Rows from block 12 of a small image classifier, named by matrix and row number. Rows with one number belong to one channel. Each number is 500 + 25 x the weight over its row's rms, rounded and kept within 0 to 999. All counts start at 0. Numbers have three digits each.
After each channel's rows are labels from the 100 images, of 14976, where the channel reaches its highest value: "strongest on" is what is common among them; "place" is the part of the image that holds the peak. Only what is clearly more common there than usual is listed. The data: gratings and oriented noise at many angles and scales.
# convs0: expand pointwise conv (model.blocks.12.convs.0.weight, 480x160x1x1), inputs 0-79
# convs1: depthwise 3x3 conv (model.blocks.12.convs.1.weight, 480x1x3x3), a 3x3 kernel
# convs2: project pointwise conv (model.blocks.12.convs.2.weight, 160x480x1x1, transposed), outputs 0-79

convs0.71:523538515513515507523488496506516450497478520525462466470538509542524510494502509479489507491511514493469507508518498493547514511472530506471452499483515479479483556454538501452481509478471502516489513518500455514474485505494458508529544470
convs1.71:501521515458472507469463508
convs2.71:499494440448527528540501483467494517518504490510480485504501494542492493543534505496504472523514516471522515542486500444501501543518505490534494493483515473484497480486512488477488502495533448480487511484493472542480505480527503501480535496
strongest on: stripes at 105 degrees; stripes at 120 degrees
place: bottom left

convs0.235:457499503521542517489500492516488479497472499511479462512496472518536514490480431502468447475524483500484508494503519452482465511547501496498473485476464507479489524514509487455496486544515472479514538480563471514479482528493480485509478551
convs1.235:520481517523460514510461475
convs2.235:485519513511524501489472541506495521515474530483515498507464546540519450503491517472484440501497491465502528531478499524498495538503472479480519502460456543482474473543546526477506490539499505461505544466533479527481530542502488519483482478
strongest on: stripes at 30 degrees; very fine
place: bottom right; bottom centre

convs0.210:482484490434507503514461497493500476518493502463483497493485500508500481457522479488493508480503501488439513503487534471523494495488494491488535474484467477458507461495501512463520537491536491466491525443498499494474508550489446492502523514
convs1.210:499509522513539515543519531
convs2.210:519484549501489533556503473498505501455522517553498464514524505478507558490517544501477519471533482541524522485539453500451515467524509551487465513490498462485484516520473460512472547519530479479514516498495516482494488474499524497500461527
strongest on: stripes at 150 degrees; square grating
place: centre; top centre

convs0.152:555517486478531478506500486490459495541514479506484509515487532497508496529500503457521482498467478486519499508482527526539526516488456512514522540507501553515514492498491511539486517555505516505508506535462523510492481518485499489520496502
convs1.152:531511525470459488486474517
convs2.152:518536528557512477456513503506481514511530487470506516471480491520489473513464475488480483504467528505489480494540500488512483512520480499459585555486490544510552515538480552503551498480444534495518524537501516509518458518489503499524523480
strongest on: stripes at 165 degrees; very coarse
place: bottom centre

convs0.382:474479488519472486494513486487550471523463495487513497546487528508502525496527489498517448454496418476498471544526539512479501498522482550477512504530499511508536443540484513504518500484519475520497508475538500523520522507498497486484486515
convs1.382:455494516492511504530472462
convs2.382:532505512478506488531502568529542466485522537499508468470538523484507540496465501505461487524515503517512530503480512491488468486509502479491481453468503486458470543541522519497497491493459494466516526502560526480539472508465510493529486485
strongest on: very coarse; stripes at 45 degrees
place: centre

convs0.312:479532543525513545487476497507498465519464486484490526509489494508500488485494514510502502515467516454465482530531534513463494500480479510501475530490527547475511554538485506523509484522442447507516532515490477486498508482505499528510459486
convs1.312:544497492513491465507523460
convs2.312:513474510468499515527489506485497518529541490489525495464494463462490499524504520476462538537497538527541512483506464457492509444501447486496529515480493488466468480524437513545497513532531466437486472475503516485468478496488520487481497532
strongest on: stripes at 150 degrees; very fine
place: top right; middle right

convs0.308:497499544495466512511489473486473523503520478515508556523492474509491457471504534524518544508496492495502482456528489518535526475484518484502483564541493499571541509478510486508492489520489516521507440518448484509499533488527508497500496482
convs1.308:521520492501564517503502518
convs2.308:531516502462504471470512516547533493486478507480516469463496524472494520502483508477466465492506520500494508534506527501499461499503482544491490494475473495469462486527497537503509538513532499471534539478553512465491488526500496505519510513
strongest on: stripes at 75 degrees; sine grating
place: middle left

convs0.70:519505515521493589533520494490545512508487500491494517500544449507506511584546493474496507520484499508528473489511488470500507504486514486501505503501493490520460506492472519485506533508471490538513512530488432486473484455521464467513527467
convs1.70:526518506456470470505498528
convs2.70:517498477443453503481439492499491447511529518497528476510509465509447458511552493508494530524507469494502522487525514476529520485514507487487535476491479517550517504489523491488483524502510497516557481516482455493459516482502474511537509496
strongest on: stripes at 60 degrees; very fine; stripes at 75 degrees
place: middle left

convs0.457:469520514505518522502457468488536484558480514500441507535493471491505458500514472498485520507546469514473521507537472478500482465501488480457529544409472529488508475511506497486492516476510476557509517505488489491471487534523458490477497503
convs1.457:501472444524521481514502487
convs2.457:539530515515491483487525517503474539469519491500520485469504496474495498522473494473490495478468494475524483517502506506459514502488468448514484536541500504526506501493485505544497499523496541480496523549524500477537498494523507474504496535
strongest on: stripes at 75 degrees; stripes at 60 degrees
place: top right

convs0.241:463455502484523509450449536470508503452514495485554515478492474517540493497485489541528490474510507506504488469512482523492475484483532436491549488536463482475495498491489511483519471504497500489460452495493479512480535528499520539458493480
convs1.241:454531497465504525481482502
convs2.241:521499471466488481467509504529548479463494498536498489493522523503465509509527519493475504520529467519512523489511529486505460496572547500560498442465506488487476527506457511500471497489513480512545503521510504483516449469491503477518495474
strongest on: sine grating; coarse; stripes at 150 degrees
place: bottom left

convs0.390:485437504521472504507498497478494526494507535444525514512515509505469555488554514523524506530470509497535482447500504527468473491479507490492492526553493501502508465494495506485517500489532482469505427461515510503494523499520520521490507513
convs1.390:515464504470531526463512492
convs2.390:518518488491502517526504486500524445485502483503486482510521524497520453521474505475484487479480487507470524544503534476537498492499500440492475494492504471502500538514526505494501474498476553535488512497514483480507488506474449462524500475
strongest on: stripes at 135 degrees; sawtooth grating; stripes at 120 degrees
place: top left

convs0.111:527477499480509554483476481530473484481468522494527504468511518514513536526485509510503490458480474526494538515513506507514505482472506452532454492509535465516463518513541531525494479571476550492561516482477478446517511476537486485497457503
convs1.111:531494464515509471521510460
convs2.111:485518516540521459515549543500523503512530506515459509498506537498514472496480449508515516550529492510528450492475497488483493508463509546467492464495535527492480493518491462495467503488469495499482507495520552495488499503474511521475489462
strongest on: stripes at 60 degrees; very fine
place: top right

convs0.200:523503476485510529523495549489507541483507482469510506506496526504481496513528525481553518516486510540529535491451510545514497520515492487523526451475535507485472485490499555526534503522505542476499503507462551496481442489508499510462501477
convs1.200:514502515504513459442499495
convs2.200:494448490475538485485480472511503481528485525533475506520469497499507476481506506538502468499532484460521540520459510452469478535503500500491497504513461538486496508488512486470479497504515439466470542466528463546494509515487508531478464505
strongest on: stripes at 45 degrees; very coarse; stripes at 30 degrees
place: bottom centre

convs0.326:508460478472498497505471543496489496512527475493534474484474454486485492523478427481461485532490520498512465519489555489462462498490488513425503493505508496470504485511472516486526496490498522458458513463535549472547491541469507552478496521
convs1.326:502521520485525524461461481
convs2.326:479520493502498503521507525472494520523520520471483485517500496520480498467553530478548539510534479521526512498537457551516531498495507506509510519536445492528500515482526480520499537506554496499452482519492530519458510517477477480528525479
strongest on: stripes at 150 degrees; sawtooth grating
place: bottom left

convs0.302:484467497510480489504505541497501519515530470534532507493486469510522503510493519507482528540463520488509497513479507476475507512525553518533498485509439473539534505501500511506529518458489507539477514498504523488525491473479474536496519438
convs1.302:523504485461460476497515531
convs2.302:520530489537513501458480497489484530496481446486535533471468495529529468505465469507493486460458526511468482511516495515538504507511488478470519518526494513511522486513497541487550491483453558535493500524486467520487495515544451498490516469
strongest on: stripes at 165 degrees; sine grating; very coarse
place: top centre

convs0.229:528498515417476508472487485502528497460503492523519485507479448462518511547517480485474503484489485503524449498512548477466474488463514519473532507451487535472543467530435511480518518465512484504465492487512485484530463489500520475529549476
convs1.229:453475470505528517523511511
convs2.229:488503453517489473507543531511508520520478514520489463511529510508452536484509515474520488531518485483530515529500476499468518522519463471539493460526499516511473483494506498519476531509545482459496495487550509515469505490494525495488481526
strongest on: stripes at 135 degrees; sawtooth grating; square grating
place: top centre; top right

convs0.104:480475478516550523477479496485492496501471520503483535492505498497557526515468476537481540501520522524504461497501500476492511492491510473502501492487512522497482507494503525528480512502495497516463493487484502494484502535469516495507514495
convs1.104:468485525473512526458486513
convs2.104:511509499503487502487500461490513458488463513487454507527537524548458525486557489510547501520511448485465505480569487511562502500531543544518517482493476521513515504468525484470473503445529460541544490522475472523462508491511455463508515482
strongest on: very coarse; stripes at 60 degrees; stripes at 75 degrees
place: bottom centre

convs0.168:483506492503539486500523555528510516507463520498513492495477514496526491515458487507523453496509513517540497556510506512472529548525459525496538499500497489504472487520536532517492495509504496496484515518529534522483480531472522510476492501
convs1.168:514526509499566499505513509
convs2.168:540527505459463510477477502509524473506521510525518460466516512494487514493512542499488538502473490517484528497514475492511515482520485505492490516476544510475462516509487500505486527528505486505571541526536480482475532525543489474530497529
strongest on: stripes at 105 degrees; very fine
place: middle right; bottom right

convs0.209:475482508452517487502500533507496478517494498506473469523476506494530408514530488500511485488515481489488512513447522482488494539473498497478487486449501520506523499489504517477491504483469504533484542513481502530513526503481510539483501526
convs1.209:547517477490517480497462484
convs2.209:538502470486504508487515513557526493503484535502549481476498505467503501502493527486449477469490510479466466485473536529523468489459481467494465493514553531481500486558488546533516504514485561501522533493519489445498500480550477509536474498
strongest on: stripes at 120 degrees
place: bottom right

convs0.263:499457472473484515462484509543506457467463516458529484512491486490494519500531498487483476504496490476490520477504547486498437502478540450493509480482461521496496465505473504471556513500499514455528498464488490486533518476510490481546506495
convs1.263:474475447504504475522521500
convs2.263:517513530497493452480524490514516478531522501511468481497474508487459475517510512538531530541499539538519485547492504515524536521494469554495486509492559573510523515463505451532457493468517480529486486512509505549465502510498498454543506483
strongest on: stripes at 135 degrees
place: top right

convs0.310:495470508495547490516489522493500496509492510506506490495489514521533475507522480477493479525501519452546437479475553482468483535423515471481482542491478511520499460475463528456510544515543479499463489460497501541479508511466500514479526488
convs1.310:539504499470473454513491509
convs2.310:492504450489508541538476509472522489528471500456497522502502485504536521462511511481492505507516489503497490498480479518526503449457505510516496489486485466471455515515534522489514470518488516537515502495479519484528516528492452495470526507
strongest on: stripes at 60 degrees; coarse; filtered noise
place: centre

convs0.420:505472512547493506545525498532493504524488559510477499544561511495480561495532507479488510563518502488533503453533470513480489518493463497484523534523481523532478486458529470523498543532550473438507494456526505487491520523516489521487486477
convs1.420:515512532511511537541516526
convs2.420:526525463515459521493504534532574464462510500498501499466530527495507483516481476503480473515481488480482484507510523511521455489465536477472515487512538531491521523521483507490481463447461521534493532514515499466537456491521471494544526453
strongest on: stripes at 120 degrees
place: bottom left

convs0.248:487489556504488482461529496520517506479485521528469527533527547532516511492488518530503494508514505478511477494488513480463457504482536455491482505498480494517483504491515497467513484488512532497514492471535470473469503498542480515441542465
convs1.248:442524507510499469483502518
convs2.248:500490453519529492501506491456481492490515437493510497490508460515486506548535462447470520519519543565471499483508489449530498465519486517493480478508514492481502493493434507514492477501521486480492464482454525517521466504452488482462517517
strongest on: stripes at 60 degrees; medium
place: middle left

convs0.26:492529513504498475502498494507532488487448507479490474469517508494486571476475493514466493499514522506503487505508520489464509495511524545508487506560483493498471537589494536504460490512511493522517526500524477465513508490468503471508471517
convs1.26:455471502495487482490539524
convs2.26:525470501514477505446544494553532472465496498492496550517503489456462478510469476539459487471499500499493465460490558522497439495454515514474505506545505501492530476510468487512475513490444513519504468543518511460548459471515526510503485503
strongest on: stripes at 120 degrees; very fine
place: top left

convs0.190:479479508481532506472485499488490499488518510444529538494482535509524490515510510510505499488503482502516499470466532508485500506446530438506500506508478466497449487504509533513550520546493547482527503483473503479525525531494484508476512501
convs1.190:488477460523534474498527484
convs2.190:510495511469458473514480462509501492510544523525484472499487485492474460510536503518516512509491514493511501548488494482508544510525483544487530468481561521523525506472527444488460515480518472496515515497492458507480500482499508514503492482
strongest on: stripes at 45 degrees; sawtooth grating
place: top right

convs0.422:490523533451454480499506541530489532520546511442496512492526491481507488520509507481498498488485521497531495506443482523498506522479458473554522492499486516503460530481496499502511502532516520496500532520487512479491539489500496538548499507
convs1.422:504523451511505520487458514
convs2.422:531557489471465464483493563506519483492547478500510448474559491515489522512500441481513518524476451530519523515481522510521560490529473473482492489483499502511465551488516495507453513515511525529504515551542542503517494513481458494514494505
strongest on: stripes at 120 degrees; medium; sine grating
place: top right

convs0.35:497486544477523495524502537534504430542473524479491515523518514539502479501502482485520486532495511444441503519515545500463480545461505522490547518488472518507503525517500574515538511494490455484490514493493526486495504513490450509540510479
convs1.35:472518505465527520463520481
convs2.35:519521459525489460482509515484516534520524478497519478537501477468531531506508505515493537478519502554538510476472503499509536464513461471501471507541497538490524462500477486546486485514543507508481477500526507512514487502481485446508498509
strongest on: sine grating; fine; stripes at 105 degrees
place: top left; middle left

convs0.233:478480504490512481454518493503478474487502497491492505504503508554514495481532507517550489512512522454490474493530510512475465510463525532450514528491452521509542476485466491486507529451546462499496437481501479501475498510512528520480520490
convs1.233:494458517504464513512457504
convs2.233:463461511478491457481466462495475522501490482535521510527474453508437478485542508545534540468497518454487479500538522481473518512491486507500510522525481540526533527443470488475493487480511463531480463507490470528481528477526502494484481529
strongest on: stripes at 75 degrees; sine grating
place: middle left

convs0.445:490483474521519464483507490516457509541480503476461546543462498517471432478474481466498507501541481496497504509503473520530506508489481492503522528511498529549507503491528479522508502512491518503468496496445521522528499546479523534490476496
convs1.445:524507466497539471504501463
convs2.445:544505486466529519538456503458516480431508487520541489452514497515528506519487514514432486503479509488509488491461542501485478485514549508527453478501510471452506526525456560478488485525502514484514503489516495466496509474521495521508532474
strongest on: stripes at 90 degrees; very fine; stripes at 75 degrees
place: bottom right; middle right

convs0.435:493478461492549508498502540521487494508489481507520460466469490481532515528468443474475451478463524512484500544478534461462469520493464528465526472495502498477510477507484517490497503488486468433476514462531504525481486516483522523490494545
convs1.435:501540508522492525523546514
convs2.435:531518525488504513492464497495481525498500490514539463446512506509478496509484532470509500501438524513473534568559476517527536501525500489471509527499474472495483510510526533494492542536482511510536553525524466512459515510527484525500467480
strongest on: stripes at 30 degrees; square grating; fine
place: middle right

convs0.157:478484486494510543467496440476486458527474507504453566535502531497490492469536547499510530484512490510429521525497488490534506484490482474520474509483522470488509516491534501527502477512516511528510518480434508499508498512534466496482514528
convs1.157:538487478514515454498516473
convs2.157:549525515475537452489521536524492534479503518491503482473473511506504484504445460491496482503520510492528465492465488532480483534483483478522482511500473517472491504507513472497460486493517502468462496535521533525479496523484536463526506513
strongest on: stripes at 75 degrees
place: top right

convs0.427:489558490489513484485519492537548489493490491489463495512475522480497467510492492510532499465554500521472513514476493522506490517512491481497489482467552510433464520543515507503487439492501501528502532520497529494493467492511504471491522538
convs1.427:517472492479472481533535476
convs2.427:527526494538512495483544502534535526427464484539506519497484526485537541538450517489492491475546483506508500501513500513471460521540503452556463463479506475468468525537506479488490479483516530525493517492543524502544463497499506500536493480
strongest on: stripes at 120 degrees; coarse
place: top right; middle right

convs0.213:462541469472522483471503505519488495495463487492488508555482505485471470439510517498517468469571468475467530503531505536496509508515458536508508532515488506528507485537536475526502483557533487470511501482492524471490538532520511521470442506
convs1.213:517491464507517454477521476
convs2.213:558475454476475478524491473493508498484553517555477499455521453487499492505481472485458492507525463468504484491484493456492490496545507511526511449496535480520530526465486474498442502480489471491482501502494459483508471434489530503517531472
strongest on: stripes at 45 degrees; square grating
place: middle right; bottom right

convs0.8:499494498502475455481470474520505475483481492505501510501500482529463489444463445489474524523494494489495432493521525431487487476545534490493468488493449460514550534479515492488505535483462503504507516503529475500561477508478464497524537478
convs1.8:498513467460508512515517455
convs2.8:518471468491515511540505537495509497500490506531523466459538443508505531525497470502493498521512503499527472502507521490448512480540515510514476485518496509504500521485468536505454502514495457488468456503545504509507506469463537499504482517
strongest on: sine grating; stripes at 150 degrees; stripes at 165 degrees
place: top left

convs0.303:556531486439476460534489534523503497547545508524506459489502505435486491538445488465467519512484474541522482499488478497528552460491464478500518496482542508524491501534531491533497497527468554520521498517509502445494489482492500467536504499
convs1.303:499473531498515489514447477
convs2.303:468506485533523516474540529471517527497515457489476523534509509469562520503516488501503466505545486526510520489535505510483484504484482521478531510436484514455484450528453478504501532489542482494458504508474533509520469550487517465463480513
strongest on: stripes at 60 degrees; very coarse
place: bottom centre

convs0.192:509523477486480464479510546513533509442513485504514474493518503477490501516481457510516476500505497493563472514470524494446463526498516500534495466507522513477461517490479524502491435499507503508490496542550532485540505484464540493499512511
convs1.192:482471475477475487472464480
convs2.192:488506552540488543496484447514486513497517482535514511499492494508488474509506528513487503463438501504472518504517492495517498504513499531465548521461528495536505513500497507506535505509474519516546539518463460500496481481542478554488477462
strongest on: stripes at 30 degrees; sine grating
place: centre

convs0.23:483518522504505522482482488499512507480487530491476521483491496511526523487486468548478483484552477486511492474527500500506460476517532445459532528496494514475480486506485475445480488482548494477523516477510492490458529507552522496482493487
convs1.23:479452506472500471508533506
convs2.23:475463503513489467554522536516519495527546510476502500505502492469479504509498469492463515553532560518521447482488503509472491493484450552486484504508517535481457495495470498527471490500520479465460465467522550502519494515441526521487483518
strongest on: stripes at 150 degrees; very coarse; coarse
place: top centre

convs0.258:473503516476470521514475483461467507505509473482477587511483474497497466466513492532515544497502491495488488498484502478528542457518522504513498505505492481509530509479511497478515478499487516541499503518425503504505533505512479505495535456
convs1.258:524501493535541526517520526
convs2.258:534533517508499493495476527502537469514506492501480448459523532490523503544466461505460449509470490500492504547486518499482475501472483510449524501479544520476487535519491524477487504497468510515509571518553476472524498524522462503509512517
strongest on: stripes at 75 degrees; sine grating; fine
place: middle left

convs0.134:456523477489505516526470510470508506523471521462485515529471510483497450497520506475511526495559460501552481499507486517530531500490498474533443529484516508515485502494503470496482523538522509513488491529474525538490546514470514479510498546
convs1.134:464475479495511523477481542
convs2.134:522509455475477521492458490513466487457491492515570495444498479491506486498468506483472503464444536525489475505505530464506530491530537442504469485520505447511526533520482542499518485489452534493525499505494485465503484477508509516529515486
strongest on: sine grating; stripes at 60 degrees; medium
place: top right

convs0.391:451509510516551522502469520480471537514488516468471550518477495558476474505484503521520503501562494476512504466538466521511495507524496440514485522505491510514473536475530486504468491522501501516488514512467487536472522511476514477470452505
convs1.391:516476462525518466525522486
convs2.391:520541494504500495499489530482496528449524463475545508429477488490532451520463494483448506514490561510500464499470510494472484504534505465505488465514490489464507522540497531469519485506508510471455499499532537488531469496486514524513563491
strongest on: sine grating; stripes at 0 degrees
place: top left

convs0.458:536538469504477535478512518512477514487541527490513503511526487492496535516473491500506494547486519494529486487523492523485469495504509466514573508466476495501482497494475511526507515509523507489521462515526529443494499514550537522506518474
convs1.458:532503509485517480488442493
convs2.458:489477454512469498480497481515521440483495526527490513483508525481534528516477521490475458469527453530458491481528535489535475486504519461466501493546491483487537511554512458490480516447472506508482523466475477479514509480487502484535464461
strongest on: stripes at 135 degrees; very coarse; stripes at 120 degrees
place: bottom left

convs0.196:490495484517520469480518499473528461466471482478479496509520512550501548472534502514574447509509507472482487497532489527482493515500514533507522502534455466491533493491473513495490471471512487514513459495498525527519495541502506489503489465
convs1.196:490524475464527491454497487
convs2.196:469480466461458473465485489497483529540511495522496509512489434485429461521513505512481552491496507511514502503489503494529520500498477471532520474501511534532511494472489468498475501489504501517516490517464467514508538474513495521512475519
strongest on: stripes at 75 degrees; very coarse; sine grating
place: centre

convs0.311:497500510437491493476436528444518484459506459477511493499483487497527485488503489515516482494487500486490506508478550493507508482496538513475519483487472468463514477500465511426538497471508516508501514495497515487528513537481481525499551466
convs1.311:525499485502495490486468441
convs2.311:500535484531476498511540558489494485515531477444511510494530493540493519493504440461525540549516473531519492503548473486530511464538475484488523494508445525515493519492528504518491473475522499501500486532516544504496512514414470473517519503
strongest on: stripes at 150 degrees
place: bottom right

convs0.72:517510532483483557483456511492509509496505489501522499488493487475512489501492527520480514475512488553491510491497510526515514440490510497460521515522515498490496495553482526511511452525472551525525515521501507426516496525503502507495482496
convs1.72:537526528515533532500513513
convs2.72:489488526532511510506534510520472476523474488493498489485533501526492516549517486500500481522493510518523495519489467467515472481462482489482540478521490494505466504522482524533510518508498482470469498524499539486478475487482490504458466513
strongest on: stripes at 60 degrees; square grating
place: middle left

convs0.410:499500524474488510488480516490538507442508486501579493469492458495505500526467498503498501495522509499520417444512514507476475492479525494499507523521467496497522500506440530517496477467477482504449419523513492516516495496465561478522518486
convs1.410:454513535468523510478503500
convs2.410:484469491500508484473503509508502474526525505516476498496541519541460472516539482515492484529489459480477543468480522497530498489527525499510541444509500530506460501484489516488492497539514479503529518511474488483501505486474452546468462483
strongest on: stripes at 135 degrees
place: top left; bottom left

convs0.114:470475521472542484484472496469467503524529482499489506520459533540517461466506480530541506469495513459472523511489509502511474490491457466473539511455509523487499483512518527498542491504562486492474497454473513500455482536530508520457513521
convs1.114:519471473519523514454480491
convs2.114:567569483480495511521479520470516471515535501474504464481548496502497515517483485470504526529480487522483527513534491492527548460523491507491475503492519485512493555506516514527461507503511519542515503540559517485483505514478453466521522506
strongest on: stripes at 75 degrees; sine grating; fine
place: bottom right; bottom centre

convs0.172:488504466496537458516491520498476503508472500492470480505486499510555511515490446509500423476496490509528495545475521463497526579515496539505503443507461469500510481492518491451516515497513489509488524495522490520463513514504477516500522491
convs1.172:472458471490527495471481485
convs2.172:526514506501446539504524491521516480485524485490522505487520493492486512522506490465479516487468520506486490499531477505541463451489435531511558482496543490503497486518452529550521488485505515493539481522487496438501455468520494472524521503
strongest on: stripes at 135 degrees
place: top right

convs0.363:476470471500515509507494519491491489504470530472507521513540500515489515474511532508513488501523473513498523493509486546473498498500498478512545475559495471525475502514534549550494490570493521483494487515483522500517518533477505539444458468
convs1.363:496508512476532513444500522
convs2.363:502513500524503502492525506487506489490516445504470525510487485505509480542481453504481527535483538558515455520519541449534490504543492501512497497483495517485545486493452466468512507448544497504456479493528543525498451513471479463512515477
strongest on: stripes at 45 degrees; sine grating; stripes at 60 degrees
place: top left

convs0.43:501500482494472466548515497503515481546491503496471501549485540509490473449503499489510507505521480461503463552515502515511505498497476527493488540492496532515561486484514520508514478471505502518459467490491528543545508553486532526499533475
convs1.43:453483496514493465529499528
convs2.43:455523498510501544531458510452497516477503443473554500493458467530513465502491493463481518489488537523462478493541487488481518516512476490457537528468493489486533521497474523465547445475465521509470494510468512506497469516502495544508554478
strongest on: very coarse; low contrast; stripes at 165 degrees
place: bottom centre

convs0.165:492507537509462466521542489533506489541506498503440517567481527508500454535518489504507476510528485452504497497469510497493466505506477501506505548457488562523516475521514505509507481529497510528527517502508507473509502463529505525487479517
convs1.165:527460519489505492488526456
convs2.165:530525529486526467531529533504507506495534489496501475447491526502525480524491539475481463548513489501546490525485480496451508519470487497460525501498496520487465508518524500468491506508489495469504510488527510495457523524482519505506543469
strongest on: very coarse; stripes at 105 degrees; stripes at 120 degrees
place: middle right

convs0.217:494481492503517463511552515556478503506466492488461495534500496524500464512527488477549480504508499431491507547490500486503479559497474517517544490499491527543510466453498491508527521506526484473464520501470502536511513488502487516491498480
convs1.217:475472521488528501454506526
convs2.217:500517498507498474526479521462541490508531471480473538498521504526516478523503464537507545520524493490514502482492502494505501474480528492486469507499502540474512524480499492461472475467468517549469486519509510501532500514496471492496542472
strongest on: stripes at 90 degrees; square grating; stripes at 105 degrees
place: top left

convs0.442:517517499529484502515520490522516454512505526518457493512500521509449476469480508502481526555557533491494424471528484493467458480491468526466495518452528539504488521500498526513472522443488483508469476524506550495501461510477552523494531501
convs1.442:503523474485520486534496451
convs2.442:535436456478533528478478488495494494521486494529538486486514461534501536526521497516499487470467515492494499528493531485523497467533522492518480490505461496512516508486481530523506491509496512518491497466495469523522458489498453504493475493
strongest on: sine grating; stripes at 60 degrees; stripes at 75 degrees
place: bottom right